A small contrastive image-text model, trained from scratch: encoder width 256, batches of 256.
Rows from block 3 of the image encoder of a small contrastive image-text model, named by matrix and row number. Rows with one number within an expert belong to one neuron, the router's apart. Each number is 128 + 24 x the weight over its row's rms, rounded and kept within 0 to 255. All counts start at 0. Numbers have three digits each. After the name is the row's rms in percent of the matrix's.
Before each expert's rows are labels from the 100 images, of 14848, where the router gives the expert most weight on average: "responds to" is what is common among them. Only what is clearly more common there than usual is listed. The data: short English words printed on busy colour backdrops.
# router: router (encoder.blocks.3.mlp.router.weight, 32x256, trained with AdamW), inputs 86-171
# gate: expert gate (encoder.blocks.3.mlp.gate, 32x64x256), inputs 86-171
# up: expert up (encoder.blocks.3.mlp.up, 32x64x256), inputs 86-171
# down: expert down (encoder.blocks.3.mlp.down, 32x256x64, transposed), outputs 86-171

# expert 19
responds to: white ink
router.19 102:164129118132135166143139171129139129107109112134141138116144138127128143118151135153121152152133075133160130145110113099113122160150165140122069089143140101131111100095122110133119175162136084068162087161115157105122124092124120120137132140158119112145102142
gate.3 107:120137125121114139134128153116091128121112132130113125129129142133135123119151114139032098123124108185135147121120097071193126120131118131121118119113125129120156151098121126129137136130131037120130127131166136120151157100064127099106131126132119124142100187
up.3 112:098139181132133121137184129153128129176122129129135122127116113105128134119129132133243096121163138114133131109131112111127137125125133096115103133131129120136122108171126121139164129124127118126121129127107100138136129177158089147143126123125126122104123129
down.3 106:084132122116114119172111189120151086146187108140165134111106162144116124110127146140146151148127122127134144120114133114065124131119123162123108136123104144129113095155117148170143158131156129152131155110114104131129126166151126129123154109112168126135127123
gate.4 100:158122159129052131110130164174126170124156101129151118094139107132073122093119126111145120100129121145113136112094128107176127137114134200157105129118129125116112132127115129130127120152150137115131131097142142131133104120160123120165115133128120087139134140
up.4 093:073124073154178085152125076062118103142134143123128119144112138131224132173130112131128154157127127141153144148139133133110125118130134084104146121126129116157154120149124143128129140112109117117114129185083131126131143122119146121115127125127136187097130128
down.4 104:076130122150139136097146157143139186114120111140155122149146096104114149102098176129091068146149128118125114115139107141098147145146140085092112101128173113171157124136117177127133096133178159157098129117105149145156063142122118133096186153083087128125166113
gate.5 083:116163082127152139154064161144123151104129128144121140110201122153117123119155125099130135126124112132086140166102129085160125128140118129131107130129151147126134126108166130101120128153121139113117126116118074124177119103141128131147116111151140135221073137
up.5 097:121090134123128142167122131142128167123120131185099182084140134127138147130131134096162137132120122143134139134111112118147115165177120128117116130120128133122130109091176132136136125141131141112095126152115101128134117144118111127101117123125128128172045185
down.5 082:167123132065105102143109124103099139148127130126089128134136111214101105103133079203093118091109167145110097150102132157121135139128117152153151120109131115138127164133154131158137109160143120132133099135147141132126117114152133129139110092147147118130090133
gate.6 108:158131153116129132138125110151137139074176114180122159143138091138143155163104134145171100145128128129104131127119175146089129101132127122130126136103154099109038164147084135124130092111126169098134129155120193129126111069141098115142140122129133155139139127
up.6 107:118126116143133133120128140118114112173109142066132091121124146101087119093124128101084145129112136103157132118136090109154123157123131131124144131177114172152187129121139115143132156131128115137124126074130117126125143178131178141113126128145113120092125127
down.6 102:138128139138139155147126055144128136108129116128126125083126093112132159142135156120134122132062152098125092121128141144151122158138116096210118077135125136144135153092135126123127079064123113071144134143146120120115131086122134094142145173136096129135153178
gate.7 105:154109105147123125127115158111121117051101154128133128145136110128110143133146127127052110140198106130152129157136149096136131126094135121086086125122124128131141137080128122149106129115135161128114117182120108103111113136143100127122116121163137127106119113
up.7 098:111126079166089124130111138143108123121098133126131124125141129129092123128155117123077128109136130168157157117128128086151128135114177135111088126130151143128122149065129088151119140121152084121136105158110070127132118124104126128129133135166128123113092143
down.7 104:162101074117159142134117087126147120168099152144103156107148087091120104160144152096125129136126113136156128121143172122092105208126071119124127112126133095179112137135151140148158091130100125161164155106127126173115112140134072127167125115143131118123096123
gate.8 096:131156136123125108132128116122126130090158133158132181104142121095121118142128128128043197136126126111125111141110087105109120105125152080129133114142175130132111125109127134129133111127127113117185122133139140122175148128118143089114127132171135116170075153
up.8 100:097157076106123122123123127191128142097143125176145139111145124128085103126144145124087160142108126156111106142119101124099108146134153116127141090131131123150112123098125121140176114157127110113149131098131117128191149109128135120106125127160123082151099144
down.8 085:154128123169140117123118129134125192166052132107108128170129083132130154146152093127114150123055107133148087124120128122136129040129131130120120108115131117129168110208122147123106107110109155129104106146135121114147126141119142150120122134110125149086150134
gate.9 099:156121159125140050103124113145121129156111153126159144143104119129089126117136129126104131117095110127125128130172135130200124127106105113155120131127141183135170115130135115136080141125118124100185112176186098126148127112148127104160092129155094121169104151
up.9 095:119102125135086176136138143124130114110151122130130115058162122105168132125126129122174136149131129135130119143108097171101126130113109115092102135110127121114121129116102131112187122128135138161085121123108125115121122127157095133161156126126100140094158095
down.9 099:128172059116109120124103131151112126100131184128129169112094145108116135179114136121124150123115109108132132111122147111129152111139131109117079126129126131105129149128125125124094128155131097157129130105146114128121100119129091179163122136121183133140156118
gate.10 109:123141140133134128130111085118122125138129102135130132141132127165164125179128130125203136172108125203129078128127136155158133166127128130128149128121125138127150129091150146127132118127127172090161129164116112133123144108112091080110158114140128124122090129
up.10 113:100126125132114128117145196134119128111129147131116123102124136102114133116130131127078130122128124119134196102132124101126124095134141127133096121123131129153132099167073149126142136115128048121113124051142102123140116140097183199127110155113125174177138124
down.10 107:135128119127127171111124131130160124081122117116150125173155086129080121133154115155120150124185122148158067131120135138157142144138096082084121129135160128148127131128176132121168114114136126137206125129142148135119128147129150153118137142167144111117111115
gate.11 092:085149069151125162084128124122130159122113131088112124140126142113140120179165126123175125147128129126125159150134163134132126132114101123156127123119128108162124149159117182109129161116130096087134137096124129125144128102153127132165131106107122126086136079
up.11 094:107130108151128156110138126079137146056128138128161128150119178100143104139153121120209127140113124157127153134135143154126130117077112116133097111143104136150128119164127175133143143097139063115155127141111123105130127103102158116178126121138111130073154116
down.11 081:122131119104142162118124110136147125144144141135137116112133111136119135129060103130136119131126114175124088133090137127094110118106088114111116136131133128109129126127175151150158127132088097152144113134116108134092069123139126112147118148116104104146142109
gate.12 119:143171126046114093117158144186170128105092121140125132147129127141125117139133117107134122126126137108103132140104102124119127117118127137132126125173129131123091140156117113142132121127124120111133127111126136130133121145096123071155133121081117083128128142
up.12 116:120116145107126116104141121174135094108108129130107121128123129123147127141106125122199133133103117128099155131105064129153127122128131143128173123168128129120130142197119103128166128126113094079119131112127114147128140138105113071132134112062127098126131128
down.12 134:091124151120129124114128103127128100109104088144104130113153149128147128147133163132122126123127119141112141104169097082108113135146134119104117127113155105135165171136113148099131140137087185148105103157151189085126120111100130136089151140107146113165104149
gate.13 092:155127116124106121132103180139153123140167123161122127094128120119153114093141114147055133110161132143125118139131095109107127123123114127084120122127130132136104115133148125114121127133128036121134080132122128180134121109152131146100165132129128101121136126
up.13 094:133129151133147165127165098123116131092080120125130138155088127131110130139117136102174128147126128108158180144128169129135129124147158131184135127123134127123142127115084135135121114138127203135120156120152121110098119176127125119194129111113132140126142122
down.13 110:173122137163160119107132121113130153143146113133128123126124135126123123157129132147134146128165128124155062119122122123171141110143090139118087129133142092116156106128136151141139170143185112086108121088142121121113109132125181183108137118114124133122126112
gate.14 102:135163131149156144134123116132132129130093127190131097129172137176125110182151127123163119159131119122124112175127135132146133125125147102127093127126138128122131133066130129129126131143149136084157134116142138131163108127122086066131144101118136119119122147
up.14 100:143137166128102113127132121214126144096154122133132160123133136127149132140123130130137135171110171121140161003129139178125127132089134135155167118124134179074129162114116128137119106070110141140099125160139159122129128118123131107127165171124125131142122123
down.14 100:144106116127170138134108120092076127152124079141118137117128136111160130141114106123114108128119100121150213127111134090150142057167138131127137171112090112105136150082158128143095065136128127147116113113153122105134129129180141068091132130097140159159140129
gate.15 105:146174144108135130072158185118132126138141127113137128158134104124193103121125113139181140118164123074132153151164192155138148094121133127160109126138133110152097127105118156120128124129134107152115136141144096126100128130143090129156140131083154124090105076
up.15 096:133194170123138137061178179140128126126114128123126148152138109120130116121127101139171139127149122101131139148123153144147143103109148129138104131134144116143112137121109130108139126129132111150108123130154078125129136122133094142134151115103126131102118051
down.15 097:125132124105097139122123123121143120137121109126143129146150087161130131123147168092133151128118159104090140113113129131105156127124075106150128143104148154124143167146125147095147124155172111144121141104109105123126126163141135119197099164113111134121168090
gate.16 099:149116177097132132128128121185117120114131122124112140124117131129116101136130119139144140127142116147114163123133152089092132131129121131100145129122178098113183138115164091124116132129088122078078132163129155132139125106142123139127120156142123112177100159
up.16 092:182126141105129131129136095192126103097189126132094138122119121113087115185126109130136135091132125118112150119145148121106130130127132129114133141122228093131158151131129123118117142144096113076104141159152160143143087116152082146134120112129131108132130200
down.16 097:129133175128172129150111130114121123127144140119130132132081124070130130136118114094122108137128094145110118145146136128084116127129125166117122102192118128085121092117111140138120142125117111127127114122121089148102124132129127149133103122124131127124064117
gate.17 092:160122122127092128127164059106149129097119146107187133121130134127172123145128109124144116149127139195137109153110127157148117111115131088154121104139124094157111126130121139147140133141134110092129129129124120129140111101141138094127100136121115141048125162
up.17 096:056114174130138140114125149164128104138126097135090123133125127130135129061127135189134144128145120053130140103127135122118145119114131128147131131127130162133159147128127110114124128110127192148106133134124130107129150190112145138095144138117101141131136096
down.17 094:104108126105133110139129103127134120154181133101164114154157165114129126130128131128130108126064117171095100135105180092183147070156116146133126126121130134126108128130125105131121111194144127126113148132098099122138119145165126129125097127132131131115118131
gate.18 103:126123132117129157116091223192140116111117102121100136128123131127116127086150134129094122131141122129129141121177160121097129144149104145127106125132088117102121116132128171130100187154141124128130127066133183122104136169126147123091158179103116104152126185
up.18 105:124119123119115159093134252202131108099120107131094113120117139118151129097142134147115134129119112137135122121184153147140129131127130127141116126125102125088101073149128130129075176138132130136104151120146172117145120145130168117124125203119124103135154165
down.18 099:113113120110131138144123084099126087104098092193149154103136126110130131120169132142157127143136128167125138070163123107160138161097119125100150131134121103189135139101106144117113095098088110121123161121126125145136132115091130125120131140137099131167139116

# expert 25
responds to: black ink
router.25 108:159108078132157123124118088089146105135119145157187116145129140095130102154110127127111118109142106160082092111161170122137187100179130124116084119155132146109162177102157143121129119137147103131119105127114149134164138094126087102146113112136123125105152162
gate.3 099:138113129129121156098115147127120127139138129117128113133125130107129118106115126130255123116156149128106129104112123165096154128115177138172104129122110117144128126157134138131134124140145072129155121126124163125121127128153127158111128132159126113097107142
up.3 108:109154126124128132140127089123142124124143126128104136112131128123130133127141129128163147137117121153150128122130124103155081127122133098117182124129137159116080117113104092116123132127119197130131128124137071136137130149116128118136154104067131142142138082
down.3 102:165106116074123104127141162113125129146148155166152137135140195136161100131089108116136155128105127124136127128092140140112167127127125142201113150159136127141112127124124131144167075123128086126116124108119126111188127130102130144120128141187062131135081173
gate.4 107:105137161122126080141125135079110125125079133126167117131113136133184130154133125130152081125124121128145108173128112131133134127100091123129135115125132133128172103134126157128159141157124134143111094148135169130180122118116132064131111167159125102079125120
up.4 102:165120095157118164129134107175132127129168128130110146125130124118029126097123131127143181128127137121113164093114147148110125125144155133122143134136129127123116150116129095128124123087127129125142154124113076130056129132129127194137131101122131153157135150
down.4 103:109146116100147177156140128105127126061140121142135127147128118133110128109132131163148108157177108128128133122125111098146108083138122158165120124109145165151094114100129127126181148118104146115136123156110127123148146116121162105090151017122078129133126134
gate.5 095:159103162109110131123171152137137104199136090127116075129130130152094131122129120133123196132131142082105131140107122128094101125125120127110101126126097116115131143146137141078136134127130080122138147090164091127108128100147125156143138115143138117108136113
up.5 104:190123167095130135117146166162128125149133111127101101139133121140120105112148111125139146125116135083111114195119143130125126099086128161127125122134119136109147154144130137110110129105142122124180135111168132130127116129132109138213132139131136132115121155
down.5 082:128139114128161197109132118137112104121142127113131115156110150090124135146104144113121120135106125156119117107124126177114142135141144124135152130157136135089054133141142061125118084130133158126071129100117135117115150107106120133090178157116142113106119148
gate.6 088:132152141105139127131117130077111109122127159138133126134152119114088119114120129133117149141181122123165099161129152104087129146112148135140077124133124101129103121146087115151131105147123134106132146126132107132124124169143140106132131134126153110091122145
up.6 085:088178125114137123133122119049118129166094149130142114139162122132079103108128122131129159140149117142164130181123163121202136158107133108134056125120108128120098136124116116132133131153124132107127151141132101129128117155149131098128123124162136139096129140
down.6 088:125149113118141168153086083154135153132116118131128112125138149118130135143153105163130112125080131134132126119123130128129138129098162137133125121177139112110079158133157087119174117125167118192127133130147123149135125102110149152132141109147097137126124112
gate.7 089:125129084125138131121088112119127132156117117116109133129138135139131152117147114150174088130118134129098058094126132158100128127127103125146120134128132122142136131145127129129153129113119153131209127121152127124159113099121118098118134103214156125114128119
up.7 093:095147084115119153127120114126130156159115132090124134126137129142137127110135120131174122138137160116129088118130129104119121128119133109162132115126150151142115144115134108129164112125114161122195122135163138116198127117129105088164124115186127104101119127
down.7 073:119088143085112143136079136095106139120119115125147146102164132146128101111136110156101130134128146124072098130104128148058114132142119213125109166172128090109134190119168152147130137123127134109175165105088145156114139153121153089101169158106110109107152130
gate.8 097:113128030111126133122119065128153153131130127125181094153137148101122096126119133109085148130107121128138118166153121166122132140126118129124130123159128120113123143128163113124193160128148115139134139118122111130120148137119110131093111133043111102141158128
up.8 107:061159172142124136137128112149132169132128129120132131095115115127178127156119121110123064138108127128119119113114115099120104148193139128100137129130163161108112129125128115127137116121123127120116127163150119132148115100139080131204145136141139126185112121
down.8 092:169142119149127127167147118128094158126125121121144083163154128134161145194149125109109134152150225143124096071135104132136133111127151114150134118120126150126110113054184166104123147070095141202134186116132080118122158129126152138128063113144137096103125121
gate.9 116:160120093110102149133124129104123094119126120118115117099127130113188125079139124127110116127111136104101124127139153148162123144135104125169138130132111155125060150099159152088125137123145172122125130129103134133098144166083118145113151089134125162116161122
up.9 114:164123099101115155130128127110115118121130118114117117092127131128177116091127126122130094130113144104101146123139169170154125144141107129158132129130112150126051166126162142079126137117148143104117134127084131136091143144068122146127151074129124149120154119
down.9 097:160157158100098156122162122130152147123126121084122144101122124123142107153131119134064128137131189099144129131077118128115139175105129135132098146141190171130165137136156125121153116155129072196141115153113143104145132148164158133118121142120102104095146133
gate.10 100:146132111129119113143119118150144125127135134097124125127125118102112120138129129100075137115147123131141138062128143150142145112115137134098090123136133174121159225098128060167128112120160125155132131173134137120090139116120129124158127101130144140128123181
up.10 097:094142146124130144128140123118131126124129122150161131131146140145145128116125127134163122142127123136102123146127127109093110152140124111121130136128136106139132071164128192131162144165098130084115126101105157146168122148122113119133138150124075122126129080
down.10 102:120117117103115124092122161148144076169114156105130082163139122176174136129128107132146149127089176139096143128137187126119136100121131121174136129131097156114119150127127139134107145129100114114141143184136102129121096102132121130131148132102109121138116112
gate.11 101:119175123110157153128140126118132122088141109127128142125145170112139131130128126141043121106157128086140109115174134134131107140169129140070101128124132122117098102129191125128143156172138075158067134117129120131131135096119157128109112085129111127134138118
up.11 106:118103130144104127115121120152124139149130137143140100128122089172117119129149128101209127149123129178124127135079107125125141127103144103207181128136124141120138138122088128132114106105124189107155121127141119135128130167126128114135145171106139119107102144
down.11 090:116140119120125154149120131141119127105106153137090170136149129066129131136126127107132128128160080135133135061141141121152130123096114132122126123125137176093120114120140145065123128106154128130095160130127107156125141140149110141178113149140126133126115108
gate.12 098:094144110162143128139198127136129127089131142183130118137163127122113134098128110151124089117168104186094132144132124110071165126110131127154107107110117152134160168120105128142149125154125107123088119148135070129125165150067107196136127120096121115166110131
up.12 102:148129130100118138113059151112125128146130124051127108106092127127139130137128137114123144144098138073188112122123103156179100132127134129104151135126129095119093091130154118084107128105134161150157140107132180126128091082177147093115121146132154125098166124
down.12 121:171149169132127107120160146130129104090129118154160161134114124127110130146180056160123131119120129135121150133075119131106100088130136153125089130125122145126140135135131112138116119113142143123125111148125073114137123115126162158129123138135127094135146131
gate.13 101:160150138116116107141110141128127127096119105129159108125150132130068122139146131140041144115154109063133115147143116153108138146126108131084126135126107101101096113124131142120120140133128112171133122160148149133127120115126087150107122130114144132143164129
up.13 099:164165187110123101153112135131142132084125122130153120117141147143121108157145132143055127135129132118127082111142131133125130139137123133083112135126132110079112099118171125097119140132129068115135127163156119130147116098128090142127116142092133127194139122
down.13 101:152096113106123111132123124136114142158127117091116198116074116096143147129131134129132134128059129115118129150118134124125087079188122168139180081134149126160105137147107114147136142126149152131090141071122122134108108082128115112131125120123128149114124157
gate.14 100:091118122122222123154089171074128129186087126155126114142134123133124117166124126127145133139145108163104120222168135125092135152157129113103109129129128133108151135136139102136112128141108172130149130058122168142119127134129105133129130107134092159163126112
up.14 097:082127121111197118168069182082134106232103129131125112136134114133127105181100127113146133139151133150124133183174135109104128137155126127096131128126120120111136124128138112134134128123098194127139135089123171129122128136133103126113123118129100172156118100
down.14 107:127172142127134144130123157150110178113127118119113147123165173113105122154116129121129123130109120100153135100118132129142124132139055143129191119118130131068150171123168138133140128127070155131136136141107125138102101130129121159150135158106129126231117150
gate.15 099:171102119128125130087129208110119129166162180095164135128130128114141127097133144137136100096143123142148123116115100146118113116130137127134143128119142160073082080101106107160138131131127049102152119114144128130150142121134127135114117125158162127119118136
up.15 097:209110118147146131088117162116094125175166137099160124130121129120129135118130135115136117102161127123134148123116122134143115103135177126133138127118119194099107104116117082168129151094124062107160123116142126132162155132132148128113118127167178137123115133
down.15 078:125106122130133106130060164117136127155134125114111126132125126093141120089138143122165108149131161104101148135105111119116126128140133137119113126134128136148142141116113164172125172148131133112132038119128155109182137101121163173137109066137144153113114123
gate.16 105:209156077121154155134126121122120155144127113129143129125138141113168060153124117147109087129114123117130133107171135106127130123133127150114129127115128116099121163124119091112120133127128194117065121200127133114126112097165156138142132116146132138168089145
up.16 096:019102126129129138112107142129130107126108131121116109128131118137147151106128136141129173096135127165132120138081087133150166130088112118150126138142155111184159119104133156136123123124121096139148129123136132111128133184106125129099126127133142130124157121
down.16 093:133109091080149163067099135145175135127153099099128111159108114116094123165153129131085109133143118133128136096108154094175128127129113129134127136139130143126101174137152121137089125157137148106128113114103135128161145127127158158113080120127126082105145143
gate.17 095:102146161128124162127118128090116162109107133132134121123121128145086131109142124126163098132119129177088110170115094088138140137134101134074122132117117115099128129067124141167114145145110088139142104171147112124109130129136133132107130122150092142213128121
up.17 094:138154152127141088136129133153137108151163116140107144125129125106145141211125127131098134148116128062116103148125148176124113122139130109168152129130158136146181108182137130104092128121138190103163132116126082124135094159128130101150131130100153136098132086
down.17 093:109129161122110155152113133144144123139118114162111130088114137141141098127140110141138127105114173117112147126117182102125143126126102092165117126113128085204142123139132133139147140125146129134127153118124152123104087101142082131116195126139103123132140132
gate.18 107:116149136137135143112128120091117129130093122146117124118147113107127139172128123141040114126127138107113113115127164153175124127203128125128081114129172072122100161125132126143126115130108178129097123141138169109129129127166097090134115158154137134121113114
up.18 104:087129123131153152116128115117128141129105105167105128098128103093128131149143127144069116124142135128113136137131148157166114129191137108136075121129169048128102114128128137145129128153125135118113129136136198103130112134183110090111115151133134110112100112
down.18 089:112122093073104126099129082086148116135124117090118130199092119054111116125123120145127122113142096126127104126134127121076127101115109143124173127153098132135083171138122101125109128127118134142136107167095115144132133122130146119105181136165124117112173143

# expert 31
responds to: the letter p
router.31 094:135108155154079149122144129110176085145119102151092132157155112125126096122181131124156177139163122143146115135162145139153119153121123121163129111117101113162112119117082155126127092132087116130182170125153138093121147138107101116109159135137148143124166075
gate.3 104:120112122155108128138119069133119127141124122154139130128128146152159144116140129149111074129107160128085109111100176121079129117146074122135125131106081181112132131142130114131133134142138126145103123135098164150106117127111093097136182118097123132156129144
up.3 104:120118115138107129138110095130128119133129129125136128129154129140154127117153126130152131136117133120102124100129163158100138112160130160120129127127102165109054149136105122126145129139141126142156120125128153152072130138121081103174163128082102103165124132
down.3 097:127145122119131129129112121123137133144128148110122122134131095181093120119148182148129139140138138153083096149126150127098113134119128166087132127111135166120134130129049111135119138123084121130110126073128122169108119132144128156156119148136133097126168092
gate.4 102:122122122179131131109176166118135128080119124116131126111122129178089133104108131126145135153162129101124126121113139118128129127112184170139175112122127140147181142071103148111092128095119109126121155132139080123136101155104157117186120137103162155116155107
up.4 109:107138123075118095146066114137114122166132128141140133149132130124131143130160127142098088110108127112126139146135122094127128123139094111143109134160134111100108127187138127148154129150147194144129117118136133122126130110149100147117143149145074109151109171
down.4 095:109135133098099155093115139151137158060126132132141137109172121123127129127132144186109125133110092128119120130132078149123086158141078139085145098138170131110128128147126127130139153147139129122102121128125224112100133114151137119088133132118135087124083124
gate.5 107:140169168116111120135138137101088126081128159130110146129125134143162131123143126089126233091129135107111114139130085162100134128151024123088129112125123149131127099097152143121136128132153115122129095143130104155121152115174131109137179108128136132150126133
up.5 105:114112090172167133122120127130150129160131061132136109127137119125092101132120129177126098128150103150136130125124129097098141140102188144161092135118129070085175145175108098147122129131127137143110160144143165089139115159129106149103101130117123112135114122
down.5 106:137142093187114128141168166142151163113128123129138125177134137130109127105123153144131126132136163126112104136148146141125135131116123126165140127167166144161123141125151084126118115169126122094157092116117132108128124116091125130145137085140153164050104119
gate.6 093:115133117138125155111167122188113138128173125158069127070129124185145134127110135143130142130149111145127158096160135078122131131129173125130123118079067136151134166087137139125130085097163139098027126153105131130104159117138131097128151111122128139140125143
up.6 094:155125125130113132097106125145118125117131134154133110128094108128156140115123138130128127141125116139125130112174112096133140131111149119109131123115100136153137092104133124124126104119126114155041121094053142130118143075054150109141127131128091142141123132
down.6 092:121126110122121104130116216194125135139072106070174157131151087085153148142124128110158110138119175092114168148150143104133130112150121130079123144176129171088103200139152157143158126127158145128148132128100156133132124136143146116120144112120111154094132131
gate.7 103:103149181141121095166122092141126149159113140196128119133110129128154141150147138127049157133102129142117146135142117137127111128121146140125137149110147124177192130161128141154138162130132176133118128132141096116147173124126098123118112125145146149146134131
up.7 101:120140157145134121126123096141122115136104134150127126129094097128174131156145134111124132135122141121119142139130129162113116135153138129140170128124152110149188128211133164122125143158137184117131129133129075130144144129118096124172125109120159185107105128
down.7 090:128123087133179140128098148130124149142131120124120165092122153127143174121132137151131144159140113133128142103105136126100118102138121126114140098131088103085106109074193126157113163122128130166128111128101131104133160123124170119108119140140129185124165161
gate.8 091:135117154126119137148132116162130118174109115132125137111101123121160131131131144125127077157161129074139135092136151079088103166166133101139133127123123109130156126122105107125136108111128134049135148126142070122125115130131122138133125126126144127137141099
up.8 090:126105138131092111118130122128109111188131092133158121117121105148110138116116130133134155136137122133124133128126120089168123129133153110143101163137113087171081125101118113136131110094127072154133122114145069146134089091142120090183111203116141139166086139
down.8 088:117138135129141155125122127117107172134155159069117106099129076147117147167140131124132129108172142100141139161111136115151113115124144152107112100079134141095122098163113127120216131128163129119148186144131135128134127153164106120117116119154137179127144094
gate.9 113:125161177134071112104128133188122076146129132121117126140123107126151169161128120123151122138138144176137130082133127115139129129120119127137093131119136132161153169103109126126127106114120024130131131146150017117128124106143112137147126123123100130174117085
up.9 108:144150182152072115102128073202100106130148131118111118130099105129111137179127118124212131149175125121131161095137123101148126132125127132153127118129116116177132183122109115139125107115123075143133157155131067119115122112140102137172119137135115079157115104
down.9 101:133135090135150127115147110110140101142104117134109121131124128102127119170050175130136139187131157134164142130141130152148133141125124163121115131159118135128128150083131175137149131121122154170141139116112120180128111200083092103123175125131132125123141141
gate.10 117:130117135133102160126123154132116142138145118112121127144137128113115121122130120127096056083184104140108132126129126125098154136111150126152148136119154132147139128128130129122139134127127065081130130168124126132151132129153093123127178155134088112160081124
up.10 118:115136117123170105111101039129140117119126143127131129108122133128156141142117152133133183137106154106154113149122129139169091127177086127105117111139100091101096175124143131135131117138129194160116146094124137120107123131129152133129092114080132129103178140
down.10 109:126145116136157126117144133137176112095128120180132133143168133119151131117049092166075112123147129125100147133139131106146141060162145110155169089129122107124139144138127144127096116125123115130068150153164104133165172126120132105100051164126171121130114115
gate.11 082:125119147176124146144120120098114140179121122144084125116129091146079114097159128144059178133126128091115079159124074135131132133115058132115133133136134119134078162112126130090128106132127188146127124113078080138093128127204167123146182128145107129127124131
up.11 087:121116070150100155149122104149137135194117121147113109128129083127117102108141128175189142156106130129168136105130113104139122113110094140127118131129158134151106126152141128117143110127125130140158188133139128085125134071143134102133160111126128115137133126
down.11 093:129181136135164082126112133143076136114115108138096081116121122132146145159138100131122151131133133121107101132128132168141117141151139129150120128113122108133127132110134125123147089104170121135117094110132137107146176126088130151153135108122147119144150136
gate.12 104:116135144122139104184131156125139143131114134130130122141151128124093149104120142143085135081114123140121129128158079136151114125159065081124108136116167136111108097130112151121157135153162134103123132107143143140121115125111126121111148099079151138150133092
up.12 096:139151160132105128125138074125125142134137111137120143129119133142128110150110136074175146141123104098115176102123196112116123121141102125121142105127110129144097198077128118121125131126121128097167124117113118134135093112140120147148122135135112130113127140
down.12 099:167142156136112128120125117130150116107128136124100056132110131122141155151136124132134151149118121089130091139173131125140124157086136097128136137125106140129126154111127134127135129055157184211131133176141131111053104136120117135128133151134115121132155123
gate.13 096:099097154139107126108153121124120192093181134120128133144132141122119130127127142114121091125141160143119125102115125084149150128131116119099158109136142178118134187141128145157080128162118123072092126096126157146140128127125147106124142124132138100134128128
up.13 091:114117117138100130098139147079133159125138125113129147137135131126168133135127134108126107123130169158122131106130122077151126116138120109151144099130144134119128131154128144134107121145127089093109128130140127133169128122116135114167121124130154106152087101
down.13 105:128127136128082087118128140142074142100127132138143155111154135113128161119120160111130139090186079103129129113134106138128105141144106117113127128161096127140128133110115123112160130110137151146132092154133135134115115159133125134133148141139073160132134150
gate.14 115:127109158145138141124136167083127109154125107131101123131138108127167114151130136120112128137157125105132130172146128144144121129131130149169119147131102105118118106158123127095128130122130184118141128127139140111170136184136147131073123095105173107145125130
up.14 107:107155124112131109119135096165111135122125129124153117107089155129126140095128129127126132126103126173107151128098112083145129128120150106128126119136146180162150122115097118170122129139130096133128130090126118141139118123125067121172106115132126131110121096
down.14 098:149147115141130141130145158131127152120119099176080111132077097104130162089133137136175127157161156124112122144166101125130138136130162115150136130133115126148106118108135111142096089097109094113134142159133127146109126130126145150124144130134136136116135114
gate.15 103:160116110125118153123123112100132136118081116171183128145130120134134127156108130123156148129121128156123109132127126126122151116140157108133133128081191108133129140134122120130122129124123123129180128163156113125171123113121125112198074105137138144109166112
up.15 112:148124128134102163120141074105139144121100114169150121145132121168167121164120128131129205120111124202134077139126123146115141107131133115150122117084159097131142146141122112117135127129120127099167128143135084125168124100130136089187118122112145146092142091
down.15 101:138152105125139145131138120074128122168116110125131176106112121154083105132155104124141181146159142114125136128142109122109129080108168136162115189096096088133123106140188157172113129139127113145127124123171130123145171091134135129144106114153126179122088127
gate.16 090:099186136101096175116122134125141126110137132134133122131141126141064124107113130131109126140151125128127102081113166139092120169123122162122113095128124159157130135160126127135103132127155130137154131128130122163140124168101123132094139123175132115081144145
up.16 092:136128175086122182116139133060136143146131139090079120134139127128121108120149129127168159121178122134142187183129175129111125134153084134125116074143093123109151116129106109130136121141114120140149156138144097146024133196115124132075128110161113104128137094
down.16 102:126153100125135104133158124109140120126132109092140179096109129103160133161099133166117157140058112135112131121159109136137104105139130129090120101116153141096123145131108141108136166143125129123104134117133112117161127125118154144127141104067091149137134111
gate.17 092:132121080126146113090129105120136111129115130162132135158122143112118130144144138122154122144106131114124121164128198101089143141167127138144110118124147169112168171133135129173118115131104131159194116108131183127121100157135125103159088161109155135174140174
up.17 098:107105121134170145105118128101133111130144146096130172148124122098145117173128135113145138182115119136144147135157170134054141134146142149119139124129122153123133086139098129184128128119103134127173146109132172129099131150087141071135102188057111127166140142
down.17 093:148124108118141121133128127125145130110141139121123127123149194118112125160116139123138094136117120136189139113177103123139126152118148145204096156140128129104128101142098160036122126102111097123112181112126134104159116122069091115084117097157126128127147115
gate.18 098:135144118143127133094134097110127093162113115128132117117189149131128097185153124167098135140182118157131099138120110093144148115109119106138125128129151117111126144127129096138092108130129075105067134128189147103135130087160096122169130138156125151142111110
up.18 097:126174121131126128121131125136129098143109129141131111120127141128134126151163129154121159200096128146166141123111189063125096132100167104146106127134132100120107145129103130121108126150127145127142157137141091124135126113131163141129131162114119134103132117
down.18 107:093162154046148116126139133121144144128146107084108086117129142136126106129129117117131121124144112159104127094072091156148139128106113205100160168113098137147115115144171116138134137127113033095126173132128082105145138142140121144150157115131067106169144124